Rows from block 8 of the encoder of a small segmentation model, named by matrix and row number. Rows with one number belong to one neuron. Each number is 50 + 12 x the weight over its row's rms, rounded and kept within 0 to 99. All counts start at 0.
After each neuron's rows are labels from the 100 images, of 14976, where the neuron reaches its largest size: "strongest on" is what is common among them; "lies over" is the class under the peak. Only what is clearly more common there than usual is listed. The data: simulated telescope pictures of galaxies. In brackets: how many of the 100.
# gate: MLP gate (encoder.blocks.8.mlp.gate.weight, 576x192), inputs 64-127
# fc1: MLP up (encoder.blocks.8.mlp.fc1.weight, 576x192), inputs 64-127
# fc2: MLP down (encoder.blocks.8.mlp.fc2.weight, 192x576, transposed), outputs 64-127

gate.317:46 50 50 60 50 50 50 50 50 50 50 50 10 56 50 50 50 50 50 50 50 50 50 50 68 50 50 50 50 50 50 54 50 50 50 87 50 50 50 50 50 22 02 07 50 50 50 50 50 50 50 50 50 50 53 50 50 50 50 50 54 50 50 50
fc1.317:56 46 50 50 50 69 48 50 40 50 50 50 50 50 50 50 50 50 37 50 61 50 54 50 50 42 50 52 50 50 50 50 50 50 47 50 67 44 50 39 50 50 50 49 50 53 50 50 50 49 34 50 39 50 50 44 35 27 63 70 50 50 43 48
fc2.317:68 50 54 50 50 50 50 50 50 50 50 50 56 57 50 58 50 50 50 44 50 50 50 76 50 50 60 50 50 50 48 50 44 50 50 50 66 44 50 50 55 50 50 50 50 50 50 77 50 50 50 54 50 50 50 11 50 46 50 50 50 50 50 27
strongest on: barred spiral (51); winding: anticlockwise outward (35)
lies over: galaxy (99)

gate.229:50 50 57 55 51 53 50 39 53 30 50 44 25 50 66 50 50 50 49 50 50 54 44 50 50 51 41 50 50 80 50 39 58 72 50 50 27 50 83 80 47 60 14 50 50 45 50 56 50 50 50 50 07 50 51 50 50 50 50 63 73 33 50 50
fc1.229:50 50 32 50 53 50 50 82 14 50 50 50 50 50 50 50 97 50 50 50 50 52 50 23 50 50 50 30 48 50 50 50 50 23 03 50 50 50 50 29 50 65 46 50 50 50 50 50 50 52 50 50 12 50 50 30 50 50 65 50 50 50 50 53
fc2.229:50 67 50 54 50 50 50 48 19 50 50 36 50 49 50 79 55 50 43 47 14 50 59 02 50 67 50 50 50 50 50 68 50 50 80 50 17 28 51 14 47 78 50 50 50 25 29 29 50 50 46 50 50 32 50 50 50 50 50 50 52 50 55 50
strongest on: tilted (38); irregular (30); many-armed spiral (27)
lies over: galaxy (89)

gate.108:50 50 48 56 44 50 68 40 68 50 50 56 50 40 45 50 42 50 50 50 58 66 50 32 39 58 42 50 37 50 50 50 45 52 50 45 51 63 50 62 50 50 50 50 50 47 50 50 50 50 47 45 50 50 48 68 72 61 32 50 28 56 50 51
fc1.108:74 33 50 50 77 49 66 42 50 35 27 53 34 42 50 14 82 50 91 50 50 48 50 86 58 65 52 50 50 50 50 50 54 50 61 49 50 50 64 50 50 62 42 53 50 20 50 57 62 37 50 50 50 52 50 60 50 50 20 57 66 50 48 38
fc2.108:60 53 50 50 40 48 50 44 51 47 50 49 45 56 50 47 47 64 62 32 50 50 56 50 32 76 27 50 54 99 50 38 31 60 33 58 50 24 61 83 50 59 55 38 27 44 50 69 57 50 50 50 45 51 24 50 66 41 44 69 50 50 50 50
strongest on: merging pair (56)
lies over: galaxy (94)

gate.372:50 83 45 62 49 50 50 35 50 36 61 40 50 50 33 50 61 50 50 50 50 67 50 50 50 58 50 63 47 47 50 50 40 50 50 50 61 50 50 50 60 50 50 30 50 41 50 44 50 50 50 50 50 50 50 50 57 50 50 51 41 38 50 58
fc1.372:50 50 50 69 50 36 50 50 50 52 52 00 50 50 62 50 50 46 50 50 50 50 50 50 50 50 50 50 54 50 50 50 50 50 50 23 60 50 50 50 50 34 23 50 50 39 50 50 50 50 50 49 50 50 73 50 59 48 50 99 50 50 50 46
fc2.372:50 50 50 50 46 42 38 50 50 49 50 58 76 50 73 50 53 50 62 64 44 18 50 50 50 00 57 50 50 50 50 50 50 50 50 56 50 50 50 50 50 50 50 50 38 50 00 50 50 50 50 50 49 50 99 50 50 50 53 50 50 50 50 50
strongest on: irregular (55)
lies over: galaxy (100)

gate.506:53 55 50 50 50 99 50 45 20 50 50 41 50 44 52 35 49 50 49 66 46 63 50 52 50 50 45 50 40 40 43 42 66 50 26 42 50 39 50 50 19 50 10 10 50 45 50 50 50 68 31 50 50 50 50 50 77 52 55 67 51 31 50 50
fc1.506:57 50 50 51 94 49 50 50 50 58 50 52 51 51 44 48 50 83 51 49 49 50 50 50 49 50 75 50 50 59 45 36 50 62 51 60 50 45 50 49 89 50 50 53 44 53 50 49 50 50 58 50 49 53 43 58 50 79 56 45 63 50 54 62
fc2.506:75 50 48 50 50 40 55 33 50 73 54 20 50 50 40 50 50 40 50 52 66 42 44 41 71 49 98 58 49 24 49 50 50 21 64 49 50 60 50 58 50 40 29 50 32 50 50 47 50 50 50 50 50 50 62 52 50 49 41 50 65 50 51 48
strongest on: barred spiral (35); winding: anticlockwise outward (31)
lies over: galaxy (99)

gate.539:50 50 47 50 50 50 77 50 25 50 50 50 50 50 50 50 50 95 50 50 57 51 50 26 50 50 50 50 76 50 78 32 50 50 46 43 50 50 50 50 50 50 00 50 50 50 50 53 50 50 50 50 54 50 50 85 50 54 50 50 50 50 99 53
fc1.539:50 50 42 45 50 50 50 50 50 89 50 51 50 64 45 50 50 42 90 13 50 50 50 50 50 50 50 50 50 50 47 62 49 42 50 50 16 51 62 50 23 50 50 50 44 50 50 50 30 50 30 50 50 82 50 50 50 46 43 50 56 50 69 50
fc2.539:50 50 91 50 50 50 50 50 50 52 50 50 50 50 89 50 50 50 50 50 50 50 50 50 50 42 50 60 50 72 50 63 91 50 50 50 50 73 50 45 50 50 31 50 38 50 50 94 46 57 50 50 36 81 50 96 50 43 50 50 50 50 62 50
strongest on: winding: anticlockwise outward (33); merging pair (29)
lies over: galaxy (97)

gate.226:51 64 50 44 39 60 57 49 49 51 50 59 49 50 50 56 76 50 55 40 80 48 62 50 50 52 03 50 49 67 48 60 52 52 45 50 51 73 47 51 70 43 49 50 51 50 38 62 59 51 40 51 49 45 49 50 57 50 54 53 50 52 51 76
fc1.226:53 50 57 67 52 32 32 49 50 50 49 27 52 47 53 47 38 50 50 53 38 53 45 58 55 50 68 44 53 42 53 46 47 59 49 40 49 45 52 41 12 33 40 50 52 52 62 37 50 49 51 50 52 66 52 63 34 51 40 52 51 50 50 46
fc2.226:48 53 62 50 46 50 69 59 50 16 54 51 50 53 35 66 49 50 50 42 47 74 52 42 31 48 76 50 87 68 36 52 49 47 55 60 50 35 25 43 57 45 50 51 58 34 41 57 50 19 64 41 70 49 50 35 55 30 54 47 38 50 50 53
strongest on: merging pair (51)
lies over: galaxy (88)

gate.96:50 50 51 66 50 50 50 50 50 50 50 50 40 42 57 50 46 50 31 50 50 50 50 41 50 50 50 50 50 73 50 50 50 50 50 50 50 50 50 49 50 50 46 50 50 24 50 00 61 56 50 50 19 50 50 50 50 89 50 43 50 50 50 50
fc1.96:50 50 50 50 42 50 50 50 50 50 50 59 91 50 50 50 50 50 50 50 50 51 50 75 50 50 50 50 50 50 50 24 50 50 50 50 50 50 51 53 50 50 50 50 50 50 50 51 42 50 50 52 50 55 50 69 50 35 50 50 99 50 50 40
fc2.96:50 50 50 50 50 64 35 50 36 59 50 50 79 76 50 50 50 53 50 48 50 50 57 50 50 50 50 50 41 50 62 50 50 50 50 40 50 54 50 48 76 65 50 50 50 50 50 50 50 50 50 43 50 52 50 50 50 50 50 17 99 50 87 50
strongest on: barred spiral (34); winding: clockwise outward (33)
lies over: galaxy (97)

gate.67:56 51 50 50 50 38 50 50 50 50 50 61 50 16 50 50 70 50 50 50 50 80 50 50 80 60 29 50 29 50 50 50 44 50 29 50 76 50 24 50 29 50 35 50 50 50 50 58 50 50 50 29 50 57 50 50 50 82 50 50 45 50 48 14
fc1.67:50 45 79 43 50 50 50 50 50 50 50 50 50 50 50 50 50 50 55 50 41 67 50 55 51 54 16 50 00 50 87 29 50 50 50 50 91 50 32 50 17 50 50 50 50 50 31 50 43 50 50 23 50 50 56 68 50 50 50 50 42 50 40 18
fc2.67:47 50 43 50 65 50 50 48 36 52 50 85 50 50 50 41 36 50 50 56 83 84 51 50 56 95 50 49 50 50 49 50 50 50 50 50 53 50 50 70 50 50 50 54 50 67 74 50 50 50 50 50 50 50 50 50 17 61 44 50 73 52 50 50
strongest on: winding: anticlockwise outward (31); barred spiral (29); two-armed spiral (25)
lies over: galaxy (78)

gate.163:52 50 49 50 53 63 52 50 50 72 89 50 50 66 50 40 50 50 50 80 50 66 64 41 92 50 10 50 50 49 50 50 50 50 50 50 79 50 62 50 47 50 44 50 50 58 46 50 57 50 50 50 50 50 53 50 50 50 41 50 50 36 50 50
fc1.163:50 50 50 40 50 42 58 53 50 34 34 75 46 50 50 51 84 50 48 50 35 50 50 50 30 88 66 50 50 37 50 42 27 14 58 50 65 50 38 55 50 50 42 20 50 09 50 50 50 68 63 50 17 50 50 36 50 50 55 50 50 50 57 54
fc2.163:30 50 50 50 50 50 47 44 51 12 68 50 61 66 72 66 69 50 38 50 50 68 50 50 50 99 50 50 50 50 50 37 60 50 50 00 45 43 50 50 50 50 29 57 50 50 50 50 30 42 65 29 50 49 45 52 50 50 42 47 50 99 50 53
strongest on: winding: anticlockwise outward (36); ring galaxy (32)
lies over: galaxy (100)

gate.245:48 47 54 62 47 51 38 41 45 34 86 41 49 52 50 54 49 66 46 58 64 59 81 69 40 47 23 62 55 27 33 42 59 46 49 52 60 57 53 54 59 35 42 39 47 49 41 60 69 45 60 49 43 31 40 50 47 48 46 50 63 48 39 53
fc1.245:43 58 39 52 59 57 51 42 27 47 65 44 37 52 47 55 62 56 60 56 42 72 70 52 49 50 42 67 59 23 29 63 47 54 45 42 48 63 10 49 45 47 47 51 50 52 35 58 61 33 53 48 54 47 35 55 67 53 49 53 45 57 44 71
fc2.245:51 35 70 64 49 57 17 71 57 34 43 88 50 61 52 54 39 55 48 64 53 48 78 50 55 50 52 51 49 36 47 38 35 56 62 49 37 56 49 39 44 44 56 39 53 49 50 56 51 53 45 33 45 51 42 50 50 43 38 54 74 48 50 55
strongest on: many-armed spiral (40); winding: clockwise outward (34); winding: anticlockwise outward (33)
lies over: galaxy (100)

gate.78:43 50 50 50 50 43 50 48 50 50 50 10 50 50 50 50 36 50 50 50 41 87 50 50 50 50 48 34 50 50 50 50 50 50 24 00 50 50 48 50 50 38 50 50 50 50 50 50 50 40 13 50 50 70 50 52 52 50 43 50 53 50 50 50
fc1.78:50 14 55 50 50 50 50 50 91 50 50 42 50 50 52 50 50 50 50 06 72 50 47 16 50 40 72 63 50 50 38 50 50 50 50 50 40 50 50 50 50 42 60 55 50 06 50 50 50 49 41 50 50 51 50 50 50 50 42 50 50 50 50 61
fc2.78:36 30 50 50 50 50 50 50 50 50 50 30 50 66 50 50 72 50 50 29 50 07 50 50 50 50 50 50 50 50 50 50 50 55 68 50 50 37 39 50 50 50 50 50 80 50 50 50 50 50 50 50 32 12 50 50 50 50 50 35 52 50 50 50
strongest on: irregular (37)
lies over: galaxy (100)

gate.485:68 49 45 50 50 73 50 50 53 35 55 65 68 50 52 50 42 44 54 33 55 36 65 59 42 50 50 50 70 28 75 40 50 50 44 54 43 50 55 50 50 50 50 40 57 87 61 42 99 50 50 50 53 26 60 50 43 85 50 46 83 49 41 50
fc1.485:57 36 58 50 50 36 52 62 59 84 50 50 50 50 50 50 33 50 50 50 89 76 50 45 40 50 70 61 43 50 58 81 50 59 33 35 45 50 37 55 49 50 43 50 48 50 56 51 50 75 50 50 50 49 21 50 66 50 60 45 55 39 23 50
fc2.485:24 76 53 53 50 32 54 51 46 50 73 46 50 50 57 70 50 50 53 75 38 50 10 40 48 50 50 51 50 50 43 52 46 48 50 55 50 50 47 53 42 50 47 51 50 50 50 75 48 50 50 50 50 59 50 50 50 43 49 50 50 32 50 50
strongest on: ring galaxy (39); winding: anticlockwise outward (34)
lies over: galaxy (100)

gate.320:50 50 50 28 50 50 59 50 50 50 50 95 50 50 50 50 52 50 38 50 50 50 50 51 85 50 33 50 50 50 50 50 50 50 50 50 50 50 50 50 50 50 50 31 50 50 50 50 26 36 50 50 50 50 50 76 47 53 50 50 50 50 50 50
fc1.320:50 50 61 50 50 50 50 50 50 50 50 56 50 04 53 50 50 50 50 99 00 57 50 50 50 50 41 75 50 50 50 50 50 50 50 50 50 50 50 50 50 50 50 50 50 50 50 50 50 50 53 50 43 50 50 50 56 50 50 50 50 50 50 52
fc2.320:50 50 50 50 50 50 50 50 50 50 50 50 50 50 36 50 09 50 42 50 66 50 50 50 50 50 50 50 50 50 50 50 50 50 50 50 50 50 50 50 50 50 50 51 55 92 50 50 50 68 50 50 34 50 47 50 50 39 50 50 50 50 50 50
strongest on: merging pair (47); many-armed spiral (29)
lies over: galaxy (82)

gate.17:41 50 75 50 50 50 63 28 78 50 27 50 50 50 50 50 50 50 51 69 71 50 50 56 39 50 34 50 46 50 50 50 50 50 50 50 50 50 50 78 50 78 60 50 29 25 50 50 50 46 50 50 50 50 50 50 50 44 38 50 50 66 94 50
fc1.17:50 50 50 81 50 50 50 55 50 45 58 50 38 72 50 50 39 50 50 50 50 50 50 24 50 27 50 50 50 67 56 58 50 50 50 66 50 66 59 35 50 50 50 40 50 67 50 51 50 50 78 59 50 50 50 26 59 50 53 50 50 50 50 50
fc2.17:50 50 50 50 42 20 50 50 50 50 50 47 50 52 50 59 58 50 50 35 50 50 59 50 50 68 33 36 28 54 22 94 47 50 50 50 50 50 57 41 23 50 39 50 50 16 50 50 50 50 57 43 50 50 50 32 50 50 50 37 50 50 86 50
strongest on: ring galaxy (33)
lies over: galaxy (36)

gate.203:50 50 07 50 50 39 50 50 50 50 63 50 42 50 50 50 50 33 50 50 50 99 96 50 50 50 49 50 61 69 50 53 50 50 37 43 36 45 50 51 50 50 50 46 50 61 50 50 50 50 50 44 50 50 33 50 41 24 50 50 50 50 50 58
fc1.203:50 50 50 50 50 55 50 50 50 50 00 50 50 50 50 50 62 50 50 46 56 48 35 36 78 50 61 50 50 50 56 45 50 61 50 50 50 52 50 50 50 50 50 53 50 50 55 49 50 50 50 50 50 34 41 50 50 50 50 50 50 49 50 54
fc2.203:50 50 50 50 50 50 50 50 50 50 24 83 63 64 50 50 70 53 48 50 50 50 50 50 50 48 50 50 50 50 50 50 50 46 50 91 85 56 50 64 50 60 51 50 42 28 63 50 50 50 50 54 50 50 50 50 46 50 50 50 50 74 50 50
strongest on: irregular (35); merging pair (27)
lies over: galaxy (99)

gate.111:44 50 33 50 41 22 85 39 55 60 79 63 42 50 50 40 52 50 41 50 86 50 50 50 52 50 28 50 50 50 14 50 50 47 50 50 50 50 50 50 18 46 50 50 50 56 50 50 59 81 50 44 50 34 30 50 50 50 50 50 50 54 43 50
fc1.111:50 50 50 56 85 50 53 50 50 50 59 53 50 50 50 50 50 50 50 50 50 50 61 59 50 50 09 60 50 37 77 50 50 50 21 52 50 69 36 50 50 50 72 27 54 50 02 50 35 48 52 50 50 60 49 50 49 37 50 50 18 50 49 85
fc2.111:37 35 54 50 54 50 50 50 50 67 50 99 58 50 49 24 54 35 47 39 60 63 53 50 50 50 47 58 50 30 75 50 45 86 50 48 65 50 50 33 39 42 50 37 50 50 50 40 53 50 91 66 50 61 50 50 50 55 50 50 50 41 50 50
strongest on: many-armed spiral (68); winding: anticlockwise outward (41); winding: clockwise outward (37)
lies over: galaxy (100)

gate.63:50 23 50 65 50 50 50 26 50 22 37 50 45 43 43 50 50 68 44 46 67 50 50 54 47 50 23 58 15 69 50 51 23 50 45 50 50 50 69 59 63 53 22 26 38 57 21 52 42 55 44 50 50 50 50 57 45 50 50 50 75 50 50 94
fc1.63:44 69 50 43 50 58 69 62 50 33 58 69 50 47 50 08 24 50 50 50 45 50 50 49 47 43 50 79 50 58 50 44 58 67 50 77 50 50 50 66 33 50 61 88 50 54 50 44 50 11 62 28 47 29 50 31 50 44 51 50 50 50 67 50
fc2.63:49 50 61 50 50 64 50 50 59 60 34 38 29 50 50 50 57 50 50 50 50 50 48 50 34 50 50 50 50 50 50 50 50 50 50 60 50 88 72 50 54 50 51 71 38 51 60 55 50 51 50 50 50 58 50 50 45 57 16 50 50 50 50 50
strongest on: irregular (56)
lies over: galaxy (100)

gate.53:50 50 50 56 26 50 50 28 50 00 50 50 50 50 50 50 50 50 26 50 74 75 50 50 67 04 25 47 12 35 50 50 50 50 50 27 28 34 50 50 50 27 50 50 52 50 40 50 50 50 50 50 50 50 50 50 50 50 50 68 50 38 50 50
fc1.53:50 50 50 60 41 50 50 10 50 50 50 50 50 80 56 50 31 50 50 50 60 50 40 50 81 50 50 50 50 50 15 50 35 50 50 50 48 50 50 50 50 50 50 50 60 70 35 50 50 50 50 62 50 80 50 34 50 47 50 14 50 50 48 50
fc2.53:50 47 50 50 50 50 50 33 50 25 50 58 30 82 66 51 39 50 50 50 47 50 50 50 50 93 50 50 50 48 50 50 50 84 43 29 50 50 52 50 50 23 50 50 39 50 38 78 50 50 50 50 50 50 50 42 50 50 50 58 80 50 54 50
strongest on: irregular (31); merging pair (30)
lies over: galaxy (100)

gate.326:50 50 18 60 25 53 54 39 47 51 50 45 65 41 54 47 76 59 31 50 66 50 47 78 38 51 30 51 53 34 47 52 50 50 52 21 45 45 27 71 58 50 47 38 48 53 47 79 52 57 58 50 50 48 44 49 51 26 50 49 32 96 48 50
fc1.326:54 51 50 79 50 50 46 45 20 51 81 36 50 61 46 48 49 48 50 48 65 52 49 41 47 43 14 47 39 32 42 56 47 46 51 71 51 77 55 52 46 43 50 44 47 50 39 49 47 53 53 49 50 35 60 53 68 47 65 50 57 50 54 50
fc2.326:50 45 64 49 69 50 50 93 55 19 50 85 50 50 50 37 47 44 93 45 20 50 45 44 50 50 35 74 53 53 45 50 39 56 44 46 52 59 51 33 48 50 61 45 48 48 50 50 56 46 11 50 44 50 49 66 47 48 50 59 99 51 35 45
strongest on: many-armed spiral (59); winding: clockwise outward (42); winding: anticlockwise outward (32)
lies over: galaxy (100)

gate.339:55 46 46 64 50 53 55 41 18 40 59 48 51 74 54 59 41 56 51 46 66 65 55 65 47 54 10 44 57 47 40 46 47 60 27 49 51 37 52 56 50 50 47 63 31 52 47 48 43 71 50 51 47 55 46 56 43 42 51 46 33 42 55 53
fc1.339:42 45 41 24 54 18 42 42 69 63 37 47 50 40 47 59 56 48 73 60 45 44 48 58 56 44 99 55 53 50 50 73 52 37 63 55 48 52 80 48 75 44 56 55 70 49 63 51 51 49 43 45 56 46 62 50 57 56 57 39 55 49 47 52
fc2.339:40 60 42 56 41 38 50 50 49 94 30 27 46 49 56 59 43 56 47 62 47 60 49 51 42 40 66 56 55 48 54 56 52 57 46 53 46 65 54 64 64 52 59 48 56 46 20 34 49 48 51 51 33 53 56 26 50 48 69 43 45 47 59 47
strongest on: tilted (39); ring galaxy (35); many-armed spiral (28)
lies over: galaxy (86)

gate.337:50 53 50 50 51 80 50 50 13 50 50 13 45 50 54 50 50 50 34 72 50 50 50 36 50 50 45 50 99 50 48 50 50 60 50 50 50 50 50 40 50 50 24 59 50 50 54 50 42 52 50 50 50 50 53 50 50 50 61 50 50 20 56 50
fc1.337:55 39 50 50 50 39 38 50 58 73 50 55 50 50 50 51 35 50 66 47 49 50 50 79 50 50 90 50 12 49 50 50 50 29 50 50 50 50 39 50 50 50 83 50 50 61 46 50 50 57 50 42 50 50 50 62 42 50 46 50 92 50 50 50
fc2.337:53 50 77 48 50 50 49 50 50 50 33 50 50 55 95 50 50 50 62 50 67 50 50 74 50 59 50 51 20 99 50 43 51 50 50 50 50 50 50 89 50 49 52 50 61 68 50 26 50 50 73 48 24 46 50 50 40 53 47 50 50 52 48 50
strongest on: merging pair (32)
lies over: galaxy (100)

gate.120:50 65 50 49 50 70 50 50 50 06 83 50 65 50 50 34 50 50 50 50 50 72 70 50 50 51 42 50 50 50 30 77 43 50 37 50 62 50 50 50 00 50 60 47 59 48 50 50 50 53 50 50 50 50 50 50 88 35 50 50 53 50 50 50
fc1.120:50 43 50 50 53 46 43 48 72 44 99 50 50 60 48 13 50 58 50 50 40 50 74 50 50 50 39 42 50 50 50 50 50 50 40 50 50 50 50 50 17 47 50 50 50 50 50 50 50 50 61 41 38 50 23 50 50 50 50 50 50 50 41 50
fc2.120:24 31 88 50 66 50 02 50 50 48 70 47 46 50 49 27 50 50 50 50 50 58 50 50 50 50 50 50 50 50 50 41 50 50 44 50 50 50 54 50 50 22 50 50 50 50 50 30 76 50 50 28 50 50 50 64 50 50 50 50 40 50 50 50
strongest on: irregular (36); barred spiral (31)
lies over: galaxy (100)

gate.60:50 50 50 50 52 37 53 48 33 50 71 50 59 44 49 53 54 68 50 69 50 88 52 49 49 56 05 59 50 34 03 48 54 51 50 44 47 72 50 50 23 49 61 39 50 57 35 54 65 48 50 50 44 50 39 50 49 54 50 51 50 40 31 52
fc1.60:47 50 87 50 47 69 50 52 73 50 50 50 50 78 50 61 47 47 75 50 50 58 34 53 44 44 83 42 50 64 70 45 54 50 76 50 50 41 50 59 51 56 47 63 54 47 54 31 47 50 32 50 58 50 50 50 21 54 36 50 43 35 50 50
fc2.60:69 50 46 50 50 42 68 66 55 52 47 49 50 50 44 67 50 52 35 50 50 41 50 10 77 49 75 50 55 51 49 50 50 45 71 62 50 50 50 49 49 49 47 61 33 50 54 50 37 45 66 51 57 50 50 50 50 53 50 50 24 50 46 53
strongest on: merging pair (49)
lies over: galaxy (90)

gate.55:50 50 50 50 50 50 99 14 50 50 50 50 50 50 50 50 50 50 50 74 50 50 84 43 50 50 50 50 50 50 50 50 30 50 44 50 43 50 50 50 50 50 50 36 53 50 50 50 50 50 50 54 50 58 50 50 50 50 50 50 50 58 50 32
fc1.55:50 50 50 50 50 50 77 02 50 50 50 53 50 40 65 50 50 16 50 50 50 50 50 50 50 75 42 50 71 00 26 50 50 39 50 50 93 91 50 50 50 72 50 50 44 84 39 50 65 50 50 50 50 50 50 50 50 50 50 50 50 50 50 18
fc2.55:50 18 50 50 50 50 50 10 50 50 50 50 78 19 50 50 51 50 50 50 50 55 50 50 50 99 49 50 50 50 50 50 50 50 85 58 99 50 50 68 50 50 43 50 50 56 31 50 99 50 34 50 50 50 50 50 50 50 50 50 50 50 50 09
strongest on: winding: anticlockwise outward (48); tilted (44); many-armed spiral (37); winding: clockwise outward (37)
lies over: galaxy (100)

gate.338:50 50 50 50 50 50 50 50 50 50 68 50 50 50 50 50 50 50 50 50 50 99 50 50 50 37 50 50 50 50 80 50 50 50 50 50 34 25 50 24 50 50 50 14 50 44 50 50 99 50 41 50 50 66 50 50 50 50 50 50 50 50 78 50
fc1.338:50 28 40 53 31 50 50 50 30 50 50 50 49 50 09 50 50 50 50 50 40 50 00 33 50 50 18 50 32 40 50 50 62 50 50 50 50 50 52 52 50 50 50 50 50 50 50 50 50 50 19 50 50 50 38 50 50 50 50 50 50 50 50 52
fc2.338:52 36 50 50 50 50 50 50 50 50 56 50 47 50 38 50 50 50 50 50 50 50 50 50 47 50 50 50 50 23 50 50 74 50 50 50 86 10 50 70 50 50 50 50 50 51 50 50 50 47 00 83 50 50 50 50 50 50 50 50 50 50 50 50
strongest on: winding: anticlockwise outward (43); tilted (42); many-armed spiral (41); winding: clockwise outward (32)
lies over: galaxy (82)

gate.512:50 50 50 50 50 50 50 46 61 34 76 24 50 60 63 50 50 47 76 50 50 56 50 50 50 50 50 50 69 74 50 50 44 57 50 83 50 34 81 50 57 50 14 50 50 50 41 50 50 50 32 50 50 91 50 50 56 26 60 74 55 23 70 50
fc1.512:50 50 88 59 67 52 50 11 64 50 50 50 21 20 50 26 62 50 64 45 50 50 50 50 54 50 50 50 58 50 50 50 50 42 50 50 50 50 50 50 34 50 50 50 50 36 50 50 50 50 50 50 71 20 50 59 44 50 70 50 48 50 47 50
fc2.512:50 50 50 69 64 80 50 50 50 50 50 52 53 49 50 00 50 45 50 34 50 37 50 40 49 39 50 50 50 50 50 50 50 29 50 50 39 50 50 50 38 50 22 50 50 50 50 34 30 50 31 50 67 50 50 33 54 50 49 40 50 64 46 50
strongest on: barred spiral (44)
lies over: galaxy (100)

gate.18:16 50 50 74 61 22 50 42 38 50 23 50 50 50 50 51 50 50 35 65 50 54 42 50 55 50 00 50 78 50 50 50 50 50 50 50 66 57 50 53 50 50 50 89 50 27 50 50 50 57 50 50 50 50 50 50 50 50 42 50 50 50 50 50
fc1.18:50 58 56 33 50 61 50 27 50 37 72 69 50 50 49 50 75 50 50 74 50 50 50 50 76 50 50 50 50 45 50 50 35 50 50 50 50 53 50 34 50 72 50 31 50 66 50 25 50 50 50 21 50 50 68 50 42 50 50 50 50 35 83 47
fc2.18:52 90 61 27 50 50 50 80 50 12 50 53 50 50 50 50 50 50 50 63 39 61 61 50 50 49 73 50 50 50 50 50 48 50 50 50 50 50 50 58 71 50 50 00 50 50 50 43 50 50 50 50 50 30 96 65 47 48 50 67 75 50 58 50
strongest on: winding: anticlockwise outward (40); barred spiral (36); winding: clockwise outward (31); two-armed spiral (28)
lies over: galaxy (99)

gate.110:38 60 52 54 50 59 41 52 50 49 51 39 41 36 51 48 54 42 46 59 49 76 54 52 55 55 41 54 66 26 59 58 50 50 37 43 44 57 42 44 68 50 22 55 51 41 44 61 14 49 52 47 49 53 43 46 51 56 71 58 59 28 59 50
fc1.110:45 52 59 56 52 85 57 47 49 53 47 50 36 49 53 54 51 49 33 52 30 42 24 51 48 51 38 28 36 48 56 80 48 43 63 51 56 46 43 45 33 51 28 32 57 49 39 57 63 59 41 57 43 28 84 45 62 56 47 58 42 56 40 50
fc2.110:40 43 53 54 50 44 38 57 47 36 52 55 53 50 32 35 44 74 49 55 17 40 51 30 30 48 51 51 52 42 54 62 50 50 40 49 51 49 49 24 48 62 44 41 48 63 46 48 49 49 41 56 26 64 56 08 52 49 76 51 52 43 47 53
strongest on: barred spiral (35)
lies over: galaxy (100)